config = dict(
    encoder_norm_position='sandwich',
    encoder_activation='squared_relu',
    encoder_fused_qkv=True,
    encoder_bias='all',
    encoder_inner_norm=False,
    encoder_pooling='mean',
    text_encoder_norm='layernorm',
    text_encoder_parallel_block=False,
    orthogonalizer='newton_schulz_5',
    adamw_lr_other_params=0.0021,
    grad_clip=1.0,
    lr_schedule='cosine',
    final_lr_fraction=0.01,
    weight_decay=0.02,
)
Rows from block 4 of the text encoder of a small contrastive audio-text model, named by matrix and row number. Rows with one number belong to one neuron. Each number is 128 + 24 x the weight over its row's rms, rounded and kept within 0 to 255. All counts start at 0. Numbers have three digits each.
After each neuron's rows are labels from the 100 texts, of 14976, where the neuron reaches its largest size: "tokens" is the input token at the peak. Only what is clearly more common there than usual is listed. The data: notes from a synthesiser with random patches.
# gate: MLP gate (text_encoder.blocks.4.mlp.gate.weight, 672x256), inputs 172-255
# fc1: MLP up (text_encoder.blocks.4.mlp.fc1.weight, 672x256), inputs 172-255
# fc2: MLP down (text_encoder.blocks.4.mlp.fc2.weight, 256x672, transposed), outputs 172-255

gate.220:120165131126138162147167132105141119108134126109124126133138111118105138085111140147169074158133151119133141097165149131088113124148107108134117085180105113113138140131117152108134167149119130136144092108124115120135138152141115098098157125116161134137
fc1.220:127087128115079118106153117141124142104139157097141148144123138146087107153112158127130113118094123156114133122116162080100132106159124167167112134115091124152152150147157148090159157122145136164128139137099073118147158148173139113095159135095099127118
fc2.220:148135181128141128155130114165107158124159132130098119119121118134103162142142122114117126098142093108129143123112107127114157136113117109109117115109118086168120128160083130118098182164109111142160127120081120106125118142147137131128126076128132135106
tokens: "echo"; "closing"

gate.103:128131112158177142137176115162100108118136098144094122157160139132105140131113136126115143109140128126103120138174113137131132107155107125147137128137161153113139138111121127093098137101122113125117136165124130188068109178165095148129115137100115116181
fc1.103:130118149093132127120130098109150118125136140097129133127117111122073129090131102105133137117130131107139111090096177134155071100125095125103147140111127141119132111162167115173191142139147142165126113081103103113128172139088165105139139079164125114089
fc2.103:100105179130126154152112141116176137167091117136118144114169157159117118127141091160119158102142086139106129142100097117079109127089129129116120079085134121126155099127113108154087147134140084117149147103104088137148118131082123093164128126118143180100
tokens: "pass"

gate.473:135163107124108142134159092129101101164072169166141134098135134149140074123109158100130101099132140110109108124136111114097187137121138113124168114106132160096185125100107114140075171126172119142085117125135066140138115113153118146181098130136114073138
fc1.473:146105144127087137127120109112120116130132167120164092131134118138142164170126112153145098149116135145123172120116151138128106084104170148115140101158118106145109105120154132112098137107108162136162166096132170128095088115139149156141123085098122131157
fc2.473:149145130117092112110097146150143093165110158102116129099128172138110127130173141110154176144168162101156138139120143149115112102137160114149123130156133144138122130131145129115095126111135177097185123105107142100098103119138110138145112116141117131121
tokens: "saw"

gate.224:131157124133143118071120138122122127093094092107186135142103108118180138129127066118145167149135107119143130093144149116150113107111123159121107132133078121126144157159144108146140147131129125136095139157108077139132122131136138111164130104098155077132
fc1.224:107104118130123153135138083132122141125096136090113137204135116138127089135104133093095080103113132119090154106067099145102141059111118136124142170153152133137151149114140137133155120113115146134130171134091078067123167139143096146132132086142143112102
fc2.224:096133111120082105139151110108114148159116104133140122123120127131124110160153134135119088107091126102114125128109130128127120109100173175153141142113187115162144166153099148155159113143122118126164123132120141098125108119120135132100139140118092143139
tokens: "pass"

gate.249:137156095127149156090108186122079177115115088157131114148096126121136134124135131067156121110156113158100115133161084151125153164124144149138084101085158152144151128112167117141135065131132168099073116102122137099128113183151110105120126155145105133116
fc1.249:120127154105133136164087175123134156124043111148064155106121128120154123154135123115142108089164115131130154098140113135123181159099128124086147141104118163137135163141079129160143094134131130104115115084142087140126124115117099130123178164125115137113
fc2.249:122095132128067113136099088159136092087118116125100114100116080104077131133088123097158124106112105195102112128143134140102134112107102129090135128127170096161145155153100130128129168069123107150120138137177078157130091112122149144115149141097112149137
tokens: "<end>"; "-"; "opening"

gate.327:149114124149119133140177109105144142138127154095190099098118152094087113132114128139140145139106107100147108129128123082131139140149139154122115112153154132115139103152101100187167111123130111142112153148125130109108092156137118120148095125103153087100
fc1.327:158121088110085135124093110081151107174110136119126114083185146125124104109136142096111150115132156146115140106111128141114074135120126124091155136153148130110154162174153123129118145100109094127157120084139144121133120157131112122110113102120131168164
fc2.327:140086131174144123118127113157143147124143117171180142095132117091105133118106113108143145100155179157130088157141129111163127151102171152122126105100120167111098149123124102112162150133148177092183139104170132127168135132104118112158091084137095072121
tokens: ","

gate.426:156121116087084142138164118137146122108110143124144136091110132117129156094103112151112155089128088135136128134154180127123131131155110130109134155151126137097106126177108128073136147125104140128121151109181105174153121140108137119164145106127121135142
fc1.426:128086140119115106158101128148105140104076144125086108120127122096096153193141128157179131150095113134110144168172114162131099114108138100155163145148083111174098134113072087083146138131130139106140127094170141127127121149127133149173164136112067161172
fc2.426:124115109093186157163060112133126117124121115167118126132107139063090111158110127160161096163138119126153122153129161146109116136109159079139114153133154117140166131136175109132113146118115102151133145120186167129115133136144140142114157125088100160173
tokens: "saw"

gate.462:140158087161120085155131155159076121095145083136150122083098129133158162145134090101115097130143109169131133096111114127107129116124088131101129098161127122142138163104109114086135147146170140139111157117132114144102105096130123135115100107076109138102
fc1.462:152129117109139112085144119118106119122102158081139106104126157133155108133153127154138126136151136094116119131123111160181118110100161121141128151158137105164126141149153157163168108088106103125147106147144120141131159152136072097103141131110113121134
fc2.462:124101122102171109089120138106160150127120165127133115123136111144128099094149120112113110108106123117180144140086116151117135113107129104136108118207121147118096118121127159136126070086180144084130131092054165115154107114101119143149120151163119140149
tokens: "echo"

gate.666:083103089136155174148152117141130140137108148162131148101139108140102126101163140098134149108119113123146190119124129141110110117103097147155147149124108151151126164113132109114097101101144132137111149134113156126152080136074135132073117183141115145131
fc1.666:120123136123117161179148110107131121140170132121131142152096078094169157144164121120155125102136155138148167143155127109148154193135129116073089106098140134116107124121140137167119163110113155120117129129119135099148159150152120160154131094125132122100
fc2.666:105099095118117164167078165111153150134132057130138103131142135136153132118141096108152145103134102122155137113134150142096098094144124133126076097117122143124151124142095129136153106137139130085117139105148161147129127148134106099147141087107092142078
tokens: "modulation"

gate.285:140150103111094137109148133097125123155168139178159126116162179129140120126137198131088115092121124134097137127188154091134137081117100123112104117136095131113141085130125139087147109148136122137126105133109121107120120117122123152110120098113107141164
fc1.285:135145100119159131145146109111143149128149119144144109138134119132070115063163133126117090088111115087104158127168137107086079163146125140116136118110188132132132138138124106105105140141158091133146106146125118132102109153123123162118131140151133088175
fc2.285:099090091137124126103151146119100134114162123155125143122166135091123079093155099115137155127142114103111137136154105107104118149112116158111161119102148124178133122121130091101123097171099104123141117116159102140143092141121159144112149094170099164139
tokens: "pass"

gate.6:149086105146115120123133100127151125157108110133142134143182101150143133132159084192128105073133116118157145096109121137159148062139082118142116103129130132120145139104179117112110114155131109144132129127152127112133128115145119105108121127128156144146
fc1.6:087104086139133121167161075118115138106153095122086122124137125130112141109098122089127109085144102122160115087117130155140157104134081120118151146139135112064112129109141118086102137130125130122162149111096177146108080140112124098117131122138132100161
fc2.6:082108108108162175099111090155139150165103095156144101172122151134072107127096107115118102113127124145148135122133123140086137155126108125125129155111138134075121152129130111135139137103128100145125099125112147104115102135141101137113135113112088116113
tokens: "swell"

gate.71:175104114121124170125126112123126134131156115119097096154144181089135076113120183094139130152098105096114125127148130130103070118161131112167128148145091107142161112085118152112142118146165106151120124172117093117118121118104160090088111103123177124155
fc1.71:127127114146172167107104105167142124151141173136102106152123128113148094114159119069106132118131127152146174122138147154104117114119105130151088101101137112078113132117129138107129118113139125133115097104127157114130194109122140130147108139159095123138
fc2.71:134161153160117100103121117138157129093094103154108111111071106103128129120131128178141112105140096170109150117072168145146150133072125108132111112155096102140112113101072113072149157097138142133109149122166129131123107118148153133116144112107112136139
tokens: ","; "closing"

gate.199:082140124075172114140134146107098126119148126110102141150107139109132129146129119136154140074120119155122141143138165111163173154130115160140098143141110095137142161115112109122164126117139173106155129163159104098086118150106095132099134130120095106090
fc1.199:126194130145125115143081154132124143080123105134167141187111161107122155123105127121127111104133121121160105098132152109068120134161121143144154105122087121166128144142095108120139123094110098110150117117125121108131114090120130113190136122121144118145
fc2.199:076119127146117132102147138107126143142110152096134150119125169138103156076109176145127131147139123129134102154107134156139151117136157136135141104133149131163144106102164096132161113091114150150104129156098086095093150124136140082150101132104104106111
tokens: "pass"

gate.180:088158111173138143099119148140128116139167102144151106126134086085136158139118142143116112117169121169121110135139130139141147134070124137145098141104115121171113156135105096110112144110100126157121100109132149084126150126118120148161134163112159142133
fc1.180:154149159126127140178140173152112113103113161122097139094168126176093141121120129113095150207113137102132099132153148166150110126165156118131146135124138133109154091153103150125113157117153126151183113143162119137071080150159110129144116084161097119131
fc2.180:128118146134130112143100110170129084102113141140109135144163123110152125136147104136154114145124161095144095120123159167111151143128174118117164162114147140159153088122117069120105112113186126130117177103163140134132108154104118088170127139144143106090
tokens: "<end>"; "glide"; "opening"; "vibrato"

gate.509:137100172139117125123089108146182158095151142166096116134122182141133135136109107141156112153107119089119114135127165126114120099139169106113099141091094120155131135122089100131115140126150151117128142177068156144147133107100147106134180126091114114106
fc1.509:104158186107106125192110132189138111123109137157100152117131144144156095161107135122121143166137119108112142112107127155121162090108129125185096087128118143138143115152156151168125145102097150137102144128081145107117160124169125105143127154114142110142
fc2.509:079164136105111136132131124165141099162101119176144094163143178145128086093127143139143124147087175108159090136136136113135128117103152148135091126147091115086153142156124152121121083155126144152133111166126137140128134115138122122156156128131124117126
tokens: "echo"

gate.115:139114132112143127123134128164103122159154141153122129126133116152090183129132152108157134148121143158130144105149147126115098078126133165122106139128119171107132136135149116138080082100127118141130174130122134126130132118117092118134127170171153135129
fc1.115:165078064171073145122124182126164098098131090102125091133128103082116147145129175149150132105104112130118148114117105159140150119149114132135126141140134099124157144134169106146111136135129146089159134140120115121144142139126057161138136135085145150167
fc2.115:205143074152136140129093112087113130143116131131120139071107095113115160090127140131126098106136152139152100104120156106127136127122138127185090127129129129145117130095137105180133138191102160101112149151122146160165184084140117173118122114087131092118
tokens: "wobble"

gate.117:129133138136108110144157132139154121107136138102121099123110078118123130125107102120171106162160154125121153130136112125105091095127143146100136193089157129105138110139106138142124155146145122121103156115107139184128139105152132134144124164092069078113
fc1.117:135113105132117110133171120156167153094125137091147135135182078089119100072106146124187134109140135156102106138110136151164139157127135119127172137132137098156115132149170110119126142122120154174112112104139101125158162113120129130124139154132139152120
fc2.117:133102108150138102112120159076172128081131109125141149144151134164131171122036149117126103137161139143129137102100155154114135104108145103115169122156139124135096154171131134104128136134156095184168122148122147136120155103097138161142153090144161095146
tokens: "high"

gate.344:121120118131131145132101104093120170155123141126131121155129131155142116171103093133172083112102106129156076108157133114108128112154214139085129136120143137140141064104120125171134152188144161141103121123153148119103126097111163120128140121042108147136
fc1.344:161109133163103151102146135148173159092111175142125136132130172111099172143087143130117129128138147151123122087083126109130140132118095106144105120155123168117074128121124152145107164084128140139143159133149130123125112151112146110070105159157150092129
fc2.344:119140137143116163146109126163174142186152151110137144070141157068119134125063137122137104120126103157108131160127118140175104106117116172125144109150133078137116153123068141145100100099164145116148152130126134114176139143104087124163143155153150106107
tokens: "echo"

gate.45:177125120107109089135082179127111140140140121170151148124118127151093099174115140100111111089110113140116147110132121087131148143095170167144134143133131105115129113114091092124119113172120118099135099120134158137131118161121103092099083161134099155154
fc1.45:167155176108146070105131150091150130110142129155072137142130128117078110152097088119122086172101108090146171111146109122134101135108105129153102139093122130152162124126073149128105108125127110108156109138126155138115162154110155095098135115158141138166
fc2.45:164134108142152096130124088105179115095148094113152112120087089133152125097062135157145102179132136069116111109122150151117135093131095113150117146134104107124165117117140117150144129107139128099134151160140172111128133136111132148101103165134125141066
tokens: "swell"; "opening"

gate.205:152109153130157126145095133148132136105174144141109139095126178174152173091150116169153157168124141133135167136120180099180113134089105145156136147121162182124103137110154144138148130108120129103125153137089136147095084159144152131117150118096081108094
fc1.205:125144125084118142126129129141121099147117132123096084097140138118127138158110098152100138111116084096117117112105125124084178136121126114106133092119138136111129121131152115147147144092124126122118152118148124145155121126130125115141157141123132141131
fc2.205:111074110133111112095105129114125135135120127139098111125102126129104114118150096124125092098175120087104153080117155108159169145140123128144122147090122118112136135122132151127124172132115143128101152142153088128158120128147136123130148128115163147140
tokens: "<end>"; "opening"; "bass"

gate.635:121151140136174107175159104099130123174142117135113127147109116117165150091104129178134138165080105078115153141143139167147143134139133122140138117105115136151134124150099103117165078113150127114134108127111100175093146146136084108124105064169094166105
fc1.635:136102108125135186171161111115148114126164112096157139135136141093149133130131151158139148124111145101127118151103148099093142178114083167119093123120154121148144088108125115087097129131143123128158106156141127108103144122176124180159106124102162116153
fc2.635:140125141128138117144142140139156130110168126137145149169149144105128142111084123138129154102126154110153112151106138128131145138111119141120106110126130080133148108092120128121107082125117125127126130155135119113119130101179123128139137148144152128113
tokens: "echo"

gate.359:144175133169168140170112137131173132125135167088122138136128157101147150132153134122135136163104128136120117122114127082098122170111143129140101124096128094109115154169109129140118126135170115144107103159086153104069131131128140093155128149134181143116
fc1.359:121132131106124135173124170141134117099122101140132124122133126117128104186098139130124131116135112139155079118168092111154139123145141135137158130152138114118189107183136164150149165117127136150129096101178122102173148101122116158120135155103090185142
fc2.359:109147101130162102143156162141109143119124109136083118172091157145128118155106107120128120129131122122126078136158127140145145105110124082068114125137158129120121158129121127126135132110117155156120121109089119122124127136132143146163089172178145169174
tokens: "wobble"

gate.288:139118138133136086121146116104136133138160129127138159125149101174142071112170131105134131147160149152096134137160117145132092125100140117133142115181105122136154127086144126142119102147160095162118144093116137113081111124127101089150117156136131104159
fc1.288:080115172108122116114151110151134101137111136099121104142134129100134180145119097092118143108099094134093157136144199144086114114125126135162141176088142088122151114126144120139150103118146118075121111135098153111130114136125131120103153146106148096139
fc2.288:138121155128166092095150120066129087139130113093102103094151097105122142136123107111141113103090124139108115119129164137097155124181119146166127143111160100094134125156137115153179144137143120097127166118082149147107100159060160147136146148105129161083
tokens: "modulation"

gate.320:081110132102147084119125155167135122125097123106105122087120134154113097132154125143109141150148145121125138097123156122147134073132147093126109113128162066119173116110115144154162110094152126134102136088153110131112110114106149124103147100081106098138
fc1.320:166137148107141150080127122147128151149141124159115120149105129150123123094118121080162109127097127132098148116148136169117146152103151204161114110129117181137126189078124134161108097162143136118100115147150160141144124129103108143143098126140147127115
fc2.320:139141150145083095119125146127134133147112144159114148111090150125130099101095133105143114101133121094155128124138127128116141144123150152143150083145106160112099141124122140087123140111104115150142093134153128160177150115165106166157116135152144147138
tokens: "modulation"

gate.502:138137105128130091087124103120142145119117117100130110144163099134191130138114125125158166134138080100141111132139176132097121135138127135152160161091138116132134129091156109134133142138097135137108142151132142134145111156102118112128119135132141158183
fc1.502:125137113163146113088107120150186138134115122135151151109136127151132140142116131104139144150140135127133160122105169185156125105083110123108117095091121150137108148122108110111160103106126072096136153160085112158119139110161115154146118091131134129140
fc2.502:127157141124150108109122134092155180140163136105134141082137143135125148117147154090135165126172140137130135138158092143147085126146138154100152105130107156078130131104136136116155123068131100128130122123134144142084137131100129134146149106114104164090
tokens: "drive"; "<end>"

gate.484:139140097146150102127098097130147109142109124115106127125132110153149075141153142133134124156159084163173132141168123083138088174159091147112104151112118197087131152142125113091148095082142084160076092096129103106166104134156115099137137115164118161136
fc1.484:168104087143143104127115113147125153105165146092152146171147113144097136114117138128124093160076126160164156132121173091105127164151130093139162132101118121124102156147146151125142096093130126075106070126102117112104115130189147125094175085121141151140
fc2.484:139113123181107157146138141116132138099159124139157139142131099172107127156134139133096162112162134154138136204095139136156153149121128111093132104090118124079156123103122107101113112113115126128157089134124137167085121113119133157145130094163123126092
tokens: ","

gate.472:100109122116107155091128087092130147148071138168137072155101083123160150128136128123109103144113096138132143108123129129107140170143137169121110151105128141070141097153125124099125115138137118131117142125134093125144134131110102112115084142147153110125
fc1.472:120200109140106151121121141149121154125130158117137142113140140148152153130108126097108169090100106092120111106098119092169152141128115129177112086132125128153138113122160077096122157176156110108135113119166164130154144158067090156130131092140148168158
fc2.472:153176105164126167124106140133148128151105090132110134108127130132128143102108133118108129100133099124138092141156104073130103153158096095132162109140089127145126119099178137121152105139148122136108121112106146108163136111128158105101146128084101136171
tokens: "saw"

gate.597:126166119146171140165154124126088102125155121134139109179090119116144163131113151122139154122125102177148183130110091119135169135131139148149114169103134160092137128104120138172153107105111121159135130123129124143184122127120107101146102141176111122128
fc1.597:162122194106126119122118099132114136132129125130117120109115158086113161132132123111139094161152107138191159061137140113114097150127143159151117141163132099126147093120099160152128110088111137117143095091108113127133170148149123148126115159124089154123
fc2.597:168146124119095100159181112118106149159093160105141107080089117131106089121129151162155084118173162135148155136161097098112118146120133126110093165119120176135150111102097169137183121119105134098145130138113119108129118163114140131163112106134067111156
tokens: "wobble"

gate.533:124110093153124148080135154122104146123129112139116126077156112148109129128108171133153129146142086089135160144157130126112105115159130117138151114102122106132155131100155105129101141128141148154135107111106097121147132115114139120125164106130155144113
fc1.533:091158098151083135116151108100133107126115167181105127100145142141089131139120141129114155106103118125135193122143172129142128150183135140143149092095141108137075160101111118090095115146142147145112123135104122138131115118100124115135156132149113134108
fc2.533:145130111181142136121086137149138142163140126100098151152108151099119149079108147147109107115168139136133098157098123115139109142158108121186129196104095133125099116115167119099151118131132101152074146093102106098113114135165100137096135073136092124163
tokens: "saw"

gate.617:121162180116166125155115100132122141137168108118142074173111144089111157133143094153139106122126115151128095124135075133103122167151089149151068104159134148147142107140109109133102080158100112130112099116102115125143146124096130119130119139172134107170
fc1.617:108136109142135157113087122103150136099151122159156125115134096140111119126121094149091161122099133136160111158160165124145168154126095124180154095073144194160144099125145104131147140176127139130164128109101098126180138144131125161112118144091133159108
fc2.617:143182108118139135117137129137090080105126093133137130128123137103144159086147132155117163116126108099092096077153112117114102136158138176088119113142117127177133071149114099114131179165120157146136162112168125125131164104139146139142142111157189120119
tokens: "drive"; "vibrato"

gate.465:145130119131122109133111136105122082143137127089117081128095144122110131116108165125126148122153156121142142139156108074114128151123108091189080122170110086131118172114158155103094184131057127129146149144142143118146099157104138136133117115139179161136
fc1.465:115157130123101143146132104164106100097103105141078116137178146145106100143096099110090102100134153170133139140163099108138134133093128107135142105118161151105122097110129132082156164126108127106101137134103105143142088120122149121118129117139103062142
fc2.465:126122147155117168117136124156085102114127146093123144150177145071126093149120126129092090143127122174108127091121120142102122158172151156101127122106083146148100107099162152123126162109171136132143076077136110114125134088138139145123154105120114111128
tokens: "wobble"

gate.501:147150119127073191112147094095143145135156140109084129113165115134124135143100124149138120131091132092128090128168149094101188130120158149125125076119112104147132135172100108172138131156145120138128120133138124119097076137113157100124111106087125163160
fc1.501:146158158134110137185174105135085095112120145142128158092131116118138100131112063132112130143153152111164164097137140106127128140152125119195147101131124135110111145119107138176126135137110113119146104162135147166108132101133166098111110058123128118154
fc2.501:114147118139158137137149095166109151123130155149113142141144131133143050102104140130155141135127136107097157125134126127154147153141091114107114125097166113159116156147083086183142110131136098069104111136158118157105099107151144107128119136139111116098
tokens: "wobble"; "<end>"; "opening"

gate.108:124157108116136120089103129090131106086126160111169112141148132145113139137138167115112133102117114109163170148107088126169071145062144119125135123154108135100150140136109125151124136120123101167157159081185130134050115131135113111132134138136148120092
fc1.108:116164117132147101148141106138133093126108103116120079143158175121077111121159138149135165118110124122152186160124118145167164153132127123099130100109129138119140167118172136147141135135120105110145147130156104145078104107139143103132112141114100115156
fc2.108:119137118156117154133165098143101134123105127066130079105127187152106117094184116158147155140160110125132127157149068121111118096102105113088141128129102115157141156126145124110113103130130134107136127119093073139080126120151106163097124135092087122167
tokens: "closing"

gate.605:089100136125112156122122159128133158112080148144086117125131126135097112130113105145121112162126167140144158104170082117161087108129157122182138126135133183120111168116140093154174143123139123141088127134110109133128122137109111105152133121106120117175
fc1.605:126122115080126149141126142144151127125102077168126130074103145097157120154101111148149110149112132134138119149183132138167129118142124154137135136132146127122132125141109105153151113078125110096122132145108084130108120071152098176165134155102099134132
fc2.605:103093102089133098125134152129135104126090093167151098106168121157157125155100124116175137127144111136108085137129161157125171127141117141133119124098129144151126117170154152134121104071187143140138124143159096110087093128131089181117089165183114143093
tokens: "saw"

gate.204:125116096119135152123151124104116152132123111127196115147133107120124113094150118144097120105149111141132121117159111103144133126125127106152135122131143123098093096104129127096132122137142106103118105115102113138148097073109156134124132112082138203125
fc1.204:150097183136137126091145118115135126119183126126073132109118171091091121130155135121134160071132157097134121120116145118101116128106101136099119183103136153142156100137158115095152134066151119170098126100144102125132132193111090121133127115127123115195
fc2.204:115110137096142135099148146163105127117128113132121141152107139072111102102080113117122196093161133122078128142152124144134121116124158144103117173104129173120123104148131131116121144091136109148106170105136103104143108116082161139094136096140129108141
tokens: "pass"

gate.463:149121171166143122117173114122105139134131111160139114087144138167141128136121140114092093110171119159099130148138160120092067110145133153126102128144108079128148151136121131158143145165130120160113128118119091142115079147160127144110133161111088117177
fc1.463:140143089136180120087086126130156146135156141130095116142132160161135126177095114078115148110142109168146099114116113089080152120117106129127165120147118092097122149115163146127125136135125088077147133150130208148131153147127140156116114136139174138114
fc2.463:088107158095108173102143146152131111130156156130126126127137132139163090148152142100111144129145156101120129122145099125130161119110126131142134122124154129149109120132102087074124125096144124095144178104128101117129159080116112133124117179131136123156
tokens: "closing"

gate.470:164073114131188093120142125135113150148162121109143148124119077153108140130131140123116146083118132120109113156109152125094151103150120180100105115121155123148113135104124118096200111154139129094144153133149141100155126079095117156112118156138156160161
fc1.470:166088119149134173136118109104147140121144185130156123128100109114104119141095127156156116110107105138090147118105110131154124086079132121130155152111109108093096134152144106159126155102140125130117132119151128176141160129147089142116149145096149109134
fc2.470:170094172095082133133116127055131158127108151128151122116148125129125084111152105138122121133082162165104179137094124116133106093138142155166106153204133094098126110118132145124140123097117133084121136125117135153115121094086110128109076160107128124152
tokens: "wobble"

gate.325:083104118130128112114094188081142134135118146142103152150127153110124103131158150114133153136160156119140121119116115110117131169148170136144133152122156118117100125125098122084099138162137186142137087109100107100142115133136124133135110112116137147109
fc1.325:154098145109111138124097121093150132111123143119149106140158121136115119119116154144137111127122120093142145072091114123102116150163141138125134124129086139131094115116118077087141142155128079117166072130121112160120151142117138141121115103135132136155
fc2.325:114142148157113093119124150128143118146089128110108079103123133091133114128143184130108150104112138146141111106138083146147139104155116114145134126144096083157116158135165132084128089172111148092143131141106103157169107112111146078120147140093143132120
tokens: "saw"

gate.129:135143115160124169146144076103120132174156135125144099133096103085110093158098111130114139113137178131152125126088146146095116129104109145095138156146143114115114139154078148120139130138146177171095118130143132117177159105111109144119149116142149159141
fc1.129:135124143119120098139141129142084108116112128127137093111105137122123123147117137096139121148177123132096150116063145165115118140153146111113087121149131075099129132118122177116105100124166151115135116113177173158135158091099099143155127131140125102124
fc2.129:121149163133103118099081129067129135092151106120100161155139113144117128135134108119159136122111106156106088114094138178105150133103111171138104072113155114158139132124140122138110156079126168121134142149131113138138129075133156092129140123146094152165
tokens: "saw"

gate.569:179119137127141117199124130104120112156072144117095132148143132139118118114099130165121162085145118156137099070141125120128116133139135154120129088134114135152113104149147109091143086172122120180127120164128117130141148139150131061146107103082141128102
fc1.569:162153130128115114177126138132107104097132123133096141138135155155116116152144142132115129094182129151086151131148119129118109123124172142121118122123122100151168130143160137100137083187113128117092101140144145105114143114087152103142104148093160143138
fc2.569:128114094168135142061125150136134123129148167119128139156126119127147121170126117117102138084104144136162142170153164134198156150153082130131169123144124116142126088155121152120139129124133113098112117133145136125144105132113110106107127159125171133141
tokens: ","; "<end>"

gate.183:134150121126133154112127144092099135137125119153104093131081135103151134115111132155165121136149097109110100108165133145158135123141133122107126102098139152114120085142124162164112108137146096141071123178127118155154134153165135171109092150129120084142
fc1.183:133112159136155124129130115141129165153130141106122095109142132152096146074118129118093118102136116162117140153115097130096107147119127140070139099121130099164132131118092119165129162135098104157127171073103153108166124134042155092101148092111171147149
fc2.183:094080163133086140115141124100119131159126139140124096146146133120108108163176172134127128114083142127127099121139116119115136141070125119069101079113154152138147080084121145170106198164123110107118141140090133127105111139095123120142100169114152118121
tokens: "pass"

gate.235:117131105071098117127136113133090113087139134111130103097149123153091152123159133153118074178138146127150081143120167092096131128142119126133085146138101119115144102118098120144182175158132111126105158150112145127172063176137171132157114076120125120123
fc1.235:115134106142128138146103138095163123116137139117090103107084120131123154144129109150106122113117124148089073127103156110123122148120178139146140125140131161116120110167154078137162097102135100170153117114146163140128162161145113178160140095130116152144
fc2.235:178164139118130133152135137138172127103114118120132123073135108093130146146126116144114181136164102153101110143131116138103128137136111128128106114109128149117145075134141107153137106154104093132132147110129151147116140122168139134121120093128123134134
tokens: "wobble"; "resonance"

gate.448:128145126125174137091162135126056132148109100132144089153154132109128121102152142141100124099135141145119150151162129118109136095095121105136113089106139095114171123137173149146175083150145121151116145112187136141151150130158143091136142147151108149111
fc1.448:125130085141164151144131138116133121117097097133121132127120159135082131103120133103165174101109137119141147161105124113133135135099149147108136099163138119165126113104137155136111120111139109118099161150151156094136109111126144140113116129124174114128
fc2.448:115143107113113129114146121119109119151089123154158093129125148148121120128135116149172135143123111059113167128106110099140101158108150134138115110177165119091101136141132147134134144116097132109110107146124161088117130126150173107107130154124140125175
tokens: "drive"

gate.54:138147100139088105114159130122130149100114120141129163145122177113154111188147148099128140106118089101140143179154124142150103074131108116130125124145138155101124120126077109162152108164152118100104089120140131164093153125127141106146129171116112068106
fc1.54:125117132142104159162128116111151074164117136126121130130119139123098102076108140162115137104116140139137131095107145074148127132134154068147159151095151136162091168122169100103130163096110143165073158125164128132142091122121107113060152115105135143128
fc2.54:110138109108128134118122104143131111153167135127098124135145153157148125159142110117120151155129139126124124115149135134124129164149144123187102136112161195119130134124196157139117093185165117117110105143112153106147146113102118100136116119115123149119
tokens: "echo"; "<end>"